Rows from block 2 of a small self-supervised image encoder, named by matrix and row number. Rows with one number belong to one channel. Each number is 128 + 32 x the weight over its row's rms, rounded and kept within 0 to 255. All counts start at 0. Numbers have three digits each. After the name is the row's rms in percent of the matrix's.
After each channel's rows are labels from the 100 images, of 14848, where the channel reaches its highest value: "top examples" is what is common among them; "lies over" is the class under the peak. Only what is clearly more common there than usual is listed. The data: rendered dice on a table.
# convs0: first 3x3 conv, stride 2 (model.blocks.2.convs.0.weight, 112x80x3x3, each kernel summed), inputs 0-79
# convs1: second 3x3 conv (model.blocks.2.convs.1.weight, 112x112x3x3, transposed, each kernel summed), outputs 0-111

convs0.104 111:119145088134170072096141124118134133149171103060139156096151107096161130076083132120112156146136206133113117105129135161119126086157144115134119125107130070101136080139076113155107121165102133105125110193148161195208130208089122161087138083
convs1.104 131:127116108104117110091157088092098109149143140080115124135162088100072117154127122081137154135085089082109165148127116119102151095119122072125108092104125111095113103186185069116078096111127083145064164115078082146118187104102110152109089165109096104041112153138122170181097126099145171161121144124128112098200114167066163108135125080181
top examples: red die
lies over: die with two on top; die with one on top

convs0.21 093:092072112103147110116089126111145163099119147081130117098110027131109139081135134144129182145103148162164087123119070137095147138112185124174111204102137139085128098146098116127071127157090065097096176138107177136138118140105150150200143132
convs1.21 086:122131132148151125140155077107143144165114117114085113176100105085090121153124137035149144083107127087098163131156155082106135149176134075130177136113166156100069125151154064123132107111085060111187152135112157116142125130155137071153139130075114103123104148158221109112125089103127110107122154086079110071079058091117115102085082119119
top examples: white die
lies over: die with four on top

convs0.23 090:188169115110118099171196107148080133134132094120119121166204164103145154131131171100106112130124138116067194082161113146136123141146121104179155058057127157132175079138114094092116093123145169134138096153118127142152118160123101115116051089
convs1.23 106:140142103094125117126088108104105110087154200116137126129110114104152135074130116211174151118105198141176144096129146132048103176121098121168052132123144204124164156137052094100131109132118116136068137116147056116136125177116128131114141128071126130114102157107120180147123124050149116123119109127166089122172156135087064109094164152121
top examples: black die
lies over: die with two on top; die with four on top

convs0.61 104:094146128122130060119139110146146133203121175117113107120097108077124110100185117126095130151073128047160129111064135102185101121156129119131102124068155179157136108130154052058117116135184105185088132154131168119119117135131090156097112129
convs1.61 096:105131073098115122139097152126114093127169109118114069103130126148103100144111140114131147146224145118153066216116094136059136105125196113120161113095164191079121201130118108181139150169165164116160162132132116148149113145180124118165119048122125092121106057096112114147108105099149111145146110125148121165179120158167122053128130102120
top examples: white die; pink die
lies over: die with four on top

convs0.102 112:155101053122119121172128080138100130109107101104074110085099146141146161124119164114138137116141171135166176108094180099068188142141115101177128191119127148109145062090160103062100109122118149106140058105066120123104113130153135117130161196
convs1.102 121:130135135108145146100117094152127090072119108100091110149113125086149127048091111092107079104114192108131103125117160122074111098121074115099128110123048154102131103143132119110113078149099148125096168100151110153135100117086159078126140081067133106087122160167128124096113118064139086054114116081090138147045068135092051138098094153125
top examples: four on top; white die
lies over: die with four on top

convs0.56 122:188167110126138133112157076069128113113144145076121156122148146133181118126227079105159170157132131108112117120095114135146186155166188098179115100121115165093173110095143117082182072166110082120146123099130180106133098125090124126078142138
convs1.56 114:072085065148098099105118136151085037095069145080139111128073097125092092154068109120129091100121155156165098117094080095099114125134197112132125074140133174120129102065106137112105086118137124115138045081097070095161177121106122112129134118137111099115115116118154122146069105126151103112116077106111128095082096141117104108205125146150
top examples: one on top; black die
lies over: die with one on top

convs0.50 119:142225120125136135178145109092133095131111018136158141098167109094164095161115155116103147130164159069111115111093109074191104112094148113149082132127099155122120072123143118138138147087135156155103149121105116102123104099092180150069115177
convs1.50 094:128102075079115122134125087135078085093181070120111100125104136118123084113128096120191130090121154085195118141147082148116084129061138119110086143069131136083114106089152149092137122100141102122155064099115099128119126141065126140136144074099106063093104094080060132167109211102088112113128132136129086102128118083179144106109139067117
top examples: four on top; purple die; blue die
lies over: die with four on top

convs0.75 114:169190051141149103143144136073094136054165124073111140118147178107181086128119153046132155149174112081105122112135124137110189082125149155124144205130105115132139134115090158151178143166115148142081157085089118155137114150151145148121119113
convs1.75 087:132135125142104083082174106083096146111125146035131104141063104082125076158111111166130116113134120119145081105120127111111068125117115133188131116123123147134131082128129203134113116119107116104058093112071129163110155218110073150112100112133099125051103143106109142182136151077188155134138103105122106104128146088135142224159138137126
top examples: black die
lies over: die with two on top; die with four on top

convs0.85 106:162156081147116087187164145130131106147125103113184158100127138120115099124148188090129134160137135110130156108065133062107127108138133147107091120093111126152125099121145094135145079141112186152092100038049086128166128156043121169167161122
convs1.85 105:116105117084090101133114119108112105119113089114105096108075086126117147099125117113083093143118137091063133121088132116110131063120131157166071162103094169162122095139111107133038122120139124088142133064109136110104178130079108107099051118122170107093152065141063128127141110146064116114128093120069109159085085105144058085145120054114
top examples: four on top
lies over: die with four on top

convs0.106 080:108121114111149115131128160036132139089094164079106079096098142063164127148155152119149122144135117101061121133086159161099155072104150167130121123125130151132121082125138140122082052063083168184111151104104112123151105096137095192103086153
convs1.106 106:123164115119149121122106209134103136138154160102100115050129111113152147172126113150133152118130131157131168157158161116126130105188094105144161131099108198101151189154208173139132159104111146147122159103159113085133134139144131148178076170058210091081133166128132144134133114151147185214139149108099112146069176081119155124166150110122
top examples: black die; two on top
lies over: die with two on top

convs0.87 110:154040086125149125171124108156141153205080118121102200120124090123132151071102199175099125158127124097080115114106141134115153082120131080131127136117124089124185122116148131159135135147187120134133132134110217145129133178086079092127144159
convs1.87 112:110110107101157062125081120157111095146132215124128121116101124150139157095117149016103115114152129156107112152073135125132101086145141159194173100106057123130141135116141093123123161156133100082141168134183125123077187092141098112175183154134177143110137099174138077111093145123155141115137114126154130105078093075142146113068161084082
top examples: white die; dice: three
lies over: die with one on top

convs0.6 095:124091147106153113168133078128119101099147119133139141093118106152159156100131163171039117130122154090054094130169139114124143147134130117139109199087098123135120017134145137166141122162121139156120117153069178212137107075108120089154119139
convs1.6 101:151101129124141108150103125107143096115132251145209093116136114114113115072109125095107174109097109134178087116120131110122110154118132096152120137150091142064097107143133158096117121085138066114149171105138105106100233150135132150120198169089131074111116170148068134172111149097180114138127179140152132096139180101157121116075124128102
top examples: white die
lies over: die with four on top

convs0.35 103:154096143102144122152133167166149136102097085190072123094068152143090095111124161154064112137130100086134138155122135152096177150141104117147131135120093114110107089093075126049188146161128177104149154123134157148094027185132113113095141121
convs1.35 119:139083146110139094132103143060128126105116187132121101133129123134188150066159077109108104125095123120138112158150052138113137122099129095171132108146069126135150168159089094123130109120099120086102181176115106153073124090144153082055160097102112114126097145049188113123105072086099077064119147122126186117151130122151129143040158118120
top examples: black die
lies over: die with four on top

convs0.89 104:205147149122111118156136146128080108090092082164113156083138103140095131108118188094101092124158132122151129093084202172152124170167133086161174116091146156098129095083118155064142118170123114133118103139121094218097115127132188141119177125
convs1.89 121:164105096147120096101129078119133167088129092129146090130163102076123094113107111094145116137131170086112097117102064150152120086065092122094103097143106152125122135057132087135121127145114121102038088164118137147053081115107113112081125097095112106125058130063086098120163169124135116091116122105132149107105161154104061101041121150075
top examples: black die
lies over: die with four on top; die with two on top

convs0.34 106:061126137086136134129145216079154127118158166121100109118099146142135120143135073194131144166034101125167104137067122125104156077160161180084156130148119103138119079125119116138076114059124121136136156129081115146133124131176134164172106094
convs1.34 113:161150142128120111118136126130110089146112117072081228134117113157109082136104188162079126113111072125031089103124117145119137090155093148091171202135148136080135186128163094087136131074123137107069160134136140131129075100149143089160069133133091113112151130100129065117136078153123142146141131141136132113088113149187158199133099167136
top examples: white die
lies over: die with five on top

convs0.76 103:159068196120128108141136153144126120141153112117099148139114124110193083105146167123184136154101106139100137148134139167160149092147141129163121124096145126096154105167162153178168093103136170125071170116063137119119109130000126118123158143
convs1.76 114:122105090085116132124088132121082105127142140112097113055163078159101078108128117088078074106116172113090175127048134086133155096204144169119124134112108142087149066079145087098116107128143126172167083109137142128079151124128042113163124143164124100132151101091054065105148101122151151106103154105143108102121124075145116117105178095140
top examples: one on top; white die
lies over: die with one on top

convs0.43 119:098133138158062148134191130156104145134138106138096121098160081164127144124195116107121108147160102042198118092167109200191114179089176116099142108138135095134145119089099085109119126136142080111133117077136136148145122125059160085131139160
convs1.43 096:130149096072057119113111092181204109086105131108152053131114089123100111139147108100088126121166125079127106090086158155135141106067119114095130133122124155121079164102123070114090089121104131168207103054146094114119143129110144128113105103147110104068142095105183129105089104128145075102118164136117121107086054136118118071167095133083
top examples: white die
lies over: die with five on top

convs0.74 087:095216168131067168110086147136104102114119113111174123116140163183090145140184122100098090043114106099130129193159127125096100148119144083162120093118112063123102139186142165156118134109119119107076115108175137155154102140062140152140147126
convs1.74 082:200133087158141144080176095126175139148142101106215120203067148128103217131126094136101110154161121093117134069172152174133111148094139150106122144121151142119165141122095123134126129167158134061152102149127135152200077152112153156107079138114103094100134117138064128130122127133092159143143129198194166161108120131171133091132145080122
top examples: white die
lies over: die with three on top